From a checkpoint of a small image classifier.
Model: 4.05M parameters, 32-pixel images, arch resnet, norm groupnorm, activation silu, depths [2, 5, 5], widths [80, 112, 176].
Rows from block 3 of a small image classifier, named by matrix and row number. Rows with one number belong to one channel. Each number is 50 + 10 x the weight over its row's rms, rounded and kept within 0 to 99. All counts start at 0.
After each channel's rows are labels from the 100 images, of 14848, where the channel reaches its highest value: "top examples" is what is common among them. Only what is clearly more common there than usual is listed. The data: simulated stained blood smears. In brackets: how many of the 100.
# convs0: first 3x3 conv (model.blocks.3.convs.0.weight, 112x112x3x3, each kernel summed), inputs 0-111
# convs1: second 3x3 conv (model.blocks.3.convs.1.weight, 112x112x3x3, transposed, each kernel summed), outputs 0-111

convs0.9:57 23 51 44 46 44 62 61 62 57 39 52 43 36 58 54 49 49 37 63 40 44 40 38 56 45 49 53 49 52 50 60 63 56 55 57 48 48 68 41 67 80 46 57 56 53 48 41 67 48 41 58 71 42 50 48 52 55 39 38 50 48 44 53 48 48 28 43 47 53 69 41 36 46 52 35 62 44 31 26 42 32 47 47 47 51 61 47 49 66 59 42 49 52 48 54 43 25 52 50 70 61 51 58 41 55 51 54 56 54 62 58
convs1.9:64 51 72 57 59 41 49 54 46 34 43 44 71 48 40 31 39 52 56 50 72 38 57 53 41 77 52 53 30 39 57 70 33 46 59 42 45 27 44 56 52 54 54 53 58 55 46 56 48 59 48 65 48 39 40 33 56 57 48 30 63 56 43 46 33 61 55 64 51 45 51 60 45 46 32 30 53 45 55 50 61 66 54 53 53 52 51 53 39 52 39 40 45 45 45 42 56 42 40 54 39 46 57 58 66 61 58 58 43 55 45 56
top examples: round nucleus (93)

convs0.11:38 49 38 42 51 67 69 19 49 53 53 41 59 49 54 57 47 41 36 49 56 48 51 33 47 43 59 41 61 48 36 45 56 67 49 37 53 40 47 41 49 46 58 47 56 48 82 57 43 28 67 44 38 65 32 54 39 57 65 60 50 76 33 57 59 52 47 54 51 51 47 58 77 49 46 51 46 55 51 49 67 49 46 49 47 55 68 34 61 47 55 51 62 50 40 53 53 48 45 57 42 46 49 49 50 42 39 42 46 55 47 43
convs1.11:34 36 44 53 31 50 48 48 48 63 67 63 54 58 40 59 43 45 51 64 40 44 55 58 58 53 36 41 45 49 50 35 63 42 43 53 40 47 59 44 44 40 42 46 41 52 48 49 69 68 54 43 68 51 40 65 48 55 49 59 53 73 35 46 44 39 55 49 39 37 24 55 48 57 48 61 62 55 54 47 50 28 49 41 41 29 60 52 45 49 52 53 54 52 44 53 36 50 66 42 35 61 45 47 36 67 66 31 46 59 58 43
top examples: round nucleus (90)

convs0.61:64 60 28 52 49 57 63 51 57 59 69 28 41 50 34 60 54 49 55 68 57 45 32 55 38 58 43 41 47 59 39 50 53 43 49 49 50 55 43 39 68 49 45 47 58 43 71 48 38 38 49 38 40 48 52 71 49 63 43 80 49 43 44 52 59 61 48 64 68 55 46 54 72 45 51 58 62 52 45 47 59 53 53 44 37 29 39 50 47 54 57 51 42 47 59 52 47 71 45 60 59 54 50 59 35 56 40 43 62 38 50 52
convs1.61:29 43 38 43 49 49 53 58 47 58 63 64 59 62 44 46 59 57 56 45 57 74 61 53 59 34 62 48 42 41 62 58 48 64 55 51 44 38 50 56 67 59 38 38 44 33 42 51 55 48 34 56 52 57 48 42 47 58 48 67 56 45 52 57 35 53 61 59 42 52 49 48 69 51 37 76 49 52 42 37 55 36 57 53 52 35 57 54 36 34 45 51 52 33 55 55 45 76 47 45 47 55 36 69 51 66 51 41 46 29 58 43
top examples: round nucleus (86)

convs0.99:53 55 39 38 50 46 54 48 47 31 53 62 19 59 55 48 55 50 37 51 41 52 44 66 53 64 62 46 47 49 41 31 43 43 52 52 48 35 57 48 49 80 25 45 57 73 60 48 34 49 35 47 54 60 45 59 55 38 31 50 56 42 55 55 55 57 52 32 45 51 53 63 36 48 49 54 36 47 37 59 46 47 56 51 55 34 48 47 71 53 44 62 53 54 51 28 42 43 50 60 46 61 51 57 53 32 50 39 59 51 41 56
convs1.99:48 42 64 58 38 40 42 39 42 37 54 69 51 53 52 52 56 59 36 36 36 43 50 62 49 54 61 59 61 38 46 57 46 51 48 52 44 52 36 45 45 81 41 61 58 41 43 58 36 33 53 51 40 50 46 66 46 56 53 42 47 62 60 32 34 57 43 49 36 81 50 54 36 64 54 59 49 44 73 46 50 56 45 66 45 42 47 52 53 48 27 53 43 56 52 44 59 51 46 56 54 42 49 52 60 55 39 32 28 41 45 56
top examples: kidney-shaped nucleus (100)

convs0.14:34 45 69 45 43 37 56 49 53 56 50 74 40 46 52 57 45 46 55 51 40 53 68 38 44 41 68 33 42 75 43 43 50 38 57 62 66 50 55 49 41 54 47 52 73 38 38 43 35 64 54 36 64 48 47 47 37 48 30 36 53 49 37 46 57 48 55 47 39 38 64 37 60 51 50 51 44 59 43 53 64 60 45 37 61 59 41 32 55 64 34 52 64 48 36 53 45 63 39 49 54 52 51 61 46 63 44 56 58 62 55 52
convs1.14:66 51 64 31 49 50 53 43 45 50 57 49 44 62 43 45 49 40 59 41 50 58 41 42 57 53 53 53 32 48 56 46 58 56 37 48 30 52 45 44 35 57 43 61 56 61 65 53 36 54 48 40 60 66 62 25 61 59 63 54 39 51 56 37 37 63 38 44 43 51 34 54 61 59 34 46 42 45 67 65 52 66 63 58 67 35 68 51 47 45 25 47 39 55 54 30 59 58 54 58 40 41 46 43 48 56 59 47 36 51 60 57
top examples: kidney-shaped nucleus (100)

convs0.102:39 54 32 49 59 56 52 44 43 45 38 69 60 56 60 69 47 67 45 59 55 63 38 40 64 64 47 47 32 43 51 63 61 62 55 53 53 42 65 60 52 32 46 54 59 53 53 34 61 35 49 55 43 46 45 24 44 35 44 42 38 42 38 47 35 54 47 38 51 49 59 41 45 61 40 47 50 51 52 50 53 62 41 34 67 50 50 52 37 58 53 46 63 78 51 43 39 55 36 47 48 57 56 51 56 64 61 30 47 46 65 48
convs1.102:52 44 45 49 62 48 47 52 42 50 37 50 34 59 56 44 58 34 53 59 57 48 63 52 61 56 50 63 47 35 45 39 38 33 54 46 65 50 67 58 30 42 45 55 40 50 45 53 60 44 62 49 64 42 51 57 40 44 44 56 55 46 44 53 52 56 42 48 45 33 36 55 52 54 44 55 66 46 53 45 33 53 58 50 42 63 18 34 39 49 31 33 65 60 31 39 48 46 57 64 29 69 63 63 55 40 53 55 52 44 55 66
top examples: kidney-shaped nucleus (98); teardrops (37)

convs0.28:52 53 41 71 57 61 54 62 48 42 66 47 37 49 54 44 62 51 63 50 21 58 50 63 47 49 69 58 50 53 51 62 29 73 59 48 47 37 45 57 60 51 57 60 66 54 66 40 41 60 64 52 55 37 54 40 68 29 53 68 58 57 63 56 44 50 53 56 46 46 58 45 44 45 63 46 55 45 47 32 39 51 41 41 44 47 58 41 58 63 50 45 59 53 54 62 62 66 36 40 61 49 41 62 61 40 50 42 56 60 41 62
convs1.28:53 52 54 29 54 45 39 55 50 46 48 64 54 62 58 38 51 57 63 53 57 50 64 47 42 64 47 48 49 46 57 36 64 41 68 54 44 61 50 55 53 65 59 52 50 40 44 65 52 62 37 45 36 56 88 40 51 41 39 71 45 60 62 47 47 45 46 51 49 64 54 64 57 73 61 43 69 52 35 51 40 46 50 44 55 40 40 33 28 38 38 43 54 56 38 41 50 45 49 35 46 44 50 52 49 38 52 38 47 63 48 43
top examples: band-shaped nucleus (75)

convs0.58:63 37 53 57 36 42 41 53 71 70 27 48 47 57 62 46 56 42 55 57 45 42 51 60 69 60 48 42 35 51 52 48 57 47 54 56 59 56 37 52 49 33 54 44 41 43 38 37 42 56 46 45 51 58 53 53 63 51 73 38 40 57 27 69 62 42 55 55 43 46 37 61 44 42 61 53 49 61 48 58 35 61 61 47 64 37 64 35 60 43 54 47 41 60 46 43 42 49 52 25 53 52 56 44 45 60 50 25 57 43 47 46
convs1.58:55 60 49 57 47 60 42 54 47 50 52 50 50 32 58 30 42 49 67 68 66 63 35 52 60 59 54 46 68 49 48 59 32 75 37 56 35 42 41 36 34 40 43 37 50 49 59 52 45 51 53 45 52 66 52 45 45 55 64 55 59 44 28 35 37 64 41 60 53 52 42 48 55 44 64 46 37 53 48 75 41 48 50 32 45 54 64 71 51 53 61 48 47 59 65 49 44 39 51 54 47 61 55 50 61 35 50 60 40 59 61 56
top examples: round nucleus (97)

convs0.2:71 48 49 45 68 44 49 59 45 41 40 62 41 50 24 49 54 40 58 61 39 47 27 45 44 71 48 50 43 49 54 50 43 40 38 37 45 49 45 46 45 53 54 62 46 61 48 40 49 53 42 68 50 45 40 29 57 57 33 54 58 61 39 46 38 45 34 47 52 55 55 46 50 44 50 53 56 56 47 44 37 61 55 47 46 57 65 44 53 42 54 71 30 48 61 50 60 45 53 65 25 38 38 42 31 46 72 44 35 64 46 45
convs1.2:60 75 57 48 57 56 46 62 44 55 40 64 53 36 60 45 48 56 52 55 55 49 49 69 46 58 52 48 60 40 33 56 44 49 65 46 40 37 54 44 37 58 55 53 41 47 45 44 41 56 48 71 50 69 55 44 50 49 43 48 56 52 38 47 75 33 59 60 48 59 81 50 49 38 57 44 50 55 55 62 56 47 56 70 47 38 52 64 49 35 53 55 39 56 41 53 51 54 63 53 75 71 39 62 57 53 52 46 28 60 61 49
top examples: kidney-shaped nucleus (55); small spheres (35)

convs0.12:59 55 48 43 70 71 57 39 44 54 46 80 60 44 82 61 38 58 58 44 53 45 42 52 50 42 57 49 54 46 35 51 66 57 43 44 40 32 50 48 42 55 37 53 62 50 57 55 46 53 54 46 49 56 55 55 60 45 45 49 55 61 54 44 39 51 61 32 55 44 49 41 57 46 50 55 46 62 43 30 50 61 51 58 47 45 60 62 62 37 33 57 53 46 54 60 29 53 27 39 51 48 54 43 78 42 36 43 68 49 48 45
convs1.12:30 56 41 59 37 46 66 32 47 25 67 46 46 60 34 56 47 51 47 61 40 45 37 45 56 58 58 30 57 50 56 52 55 31 47 53 44 55 53 58 44 50 38 39 47 51 45 37 52 36 52 43 45 41 54 66 41 46 31 48 46 45 67 40 39 46 48 40 49 39 39 52 53 38 38 48 43 46 23 31 54 61 54 61 51 62 58 53 47 42 33 59 53 60 48 39 52 57 43 38 42 47 58 60 36 66 47 38 73 43 43 53
top examples: band-shaped nucleus (66); kidney-shaped nucleus (34)

convs0.109:40 63 50 50 57 44 46 31 51 36 56 48 63 51 41 58 46 57 60 49 58 44 38 49 46 52 42 41 52 43 63 43 63 56 59 29 45 50 58 45 55 26 48 51 55 51 59 54 59 65 62 45 49 68 54 51 42 42 52 61 38 57 50 47 40 41 42 34 58 52 47 33 51 66 54 58 51 46 38 62 75 53 43 67 46 41 18 48 40 49 38 55 46 49 38 58 46 53 37 65 47 38 63 49 56 40 61 82 51 61 52 51
convs1.109:42 42 44 41 55 72 65 31 43 40 49 48 40 53 54 65 58 23 41 44 38 56 64 47 43 61 55 59 52 39 46 38 52 44 48 35 49 48 58 56 41 44 36 50 57 38 38 50 42 57 41 53 32 50 59 41 44 59 61 60 55 53 62 60 59 43 46 36 47 35 46 55 47 58 48 18 62 37 68 65 50 56 36 41 55 48 36 40 64 43 49 42 54 62 56 44 60 46 50 66 65 46 48 51 40 33 60 53 50 59 67 51
top examples: round nucleus (42); ovals (40)

convs0.51:40 55 51 65 61 53 43 61 56 49 57 66 28 27 46 68 51 62 46 56 51 57 48 40 56 58 58 55 52 51 39 57 66 65 63 64 47 43 71 40 52 49 48 64 75 41 76 47 47 56 69 46 50 21 73 50 51 53 48 46 65 49 37 45 45 46 46 54 48 52 60 53 63 53 60 52 53 50 37 46 46 36 48 54 58 62 62 34 50 64 52 58 57 42 44 39 49 48 35 53 66 60 64 48 47 51 45 46 45 52 51 53
convs1.51:49 38 54 58 46 48 43 51 46 63 51 54 48 77 50 44 49 38 58 42 45 66 54 52 45 46 57 67 47 34 54 49 40 48 42 37 45 51 61 62 50 57 43 40 49 57 50 45 48 52 55 59 43 67 83 54 46 51 73 49 49 49 30 49 58 39 50 49 40 50 56 48 38 61 60 45 44 41 75 37 60 46 34 60 58 39 64 59 37 37 35 45 57 37 42 23 57 59 52 46 48 38 42 34 63 56 60 59 39 47 48 48
top examples: kidney-shaped nucleus (98)

convs0.56:48 47 57 57 59 65 55 46 48 52 29 29 29 39 47 58 47 39 51 64 68 37 48 35 57 50 38 64 40 53 59 29 49 48 63 41 62 24 48 64 51 28 60 46 47 44 52 47 37 40 41 60 55 51 42 50 42 58 55 59 59 59 31 78 48 61 68 45 38 42 57 51 49 54 47 49 63 56 48 41 49 46 54 58 54 36 62 53 49 53 52 61 45 37 49 56 62 63 61 50 53 57 41 43 46 49 31 41 39 52 51 42
convs1.56:21 59 50 47 34 62 52 55 73 55 58 48 56 55 60 45 58 43 63 43 36 41 43 49 50 54 44 58 52 56 56 42 48 52 46 46 33 43 53 39 44 37 57 50 49 55 37 63 68 40 54 41 37 57 43 51 63 48 58 48 54 58 33 59 52 45 49 59 52 26 37 49 51 65 54 58 47 47 38 49 22 61 38 61 41 49 69 37 53 51 63 60 49 47 39 50 37 35 53 47 80 42 39 37 54 45 60 55 64 48 52 49
top examples: round nucleus (68); band-shaped nucleus (32)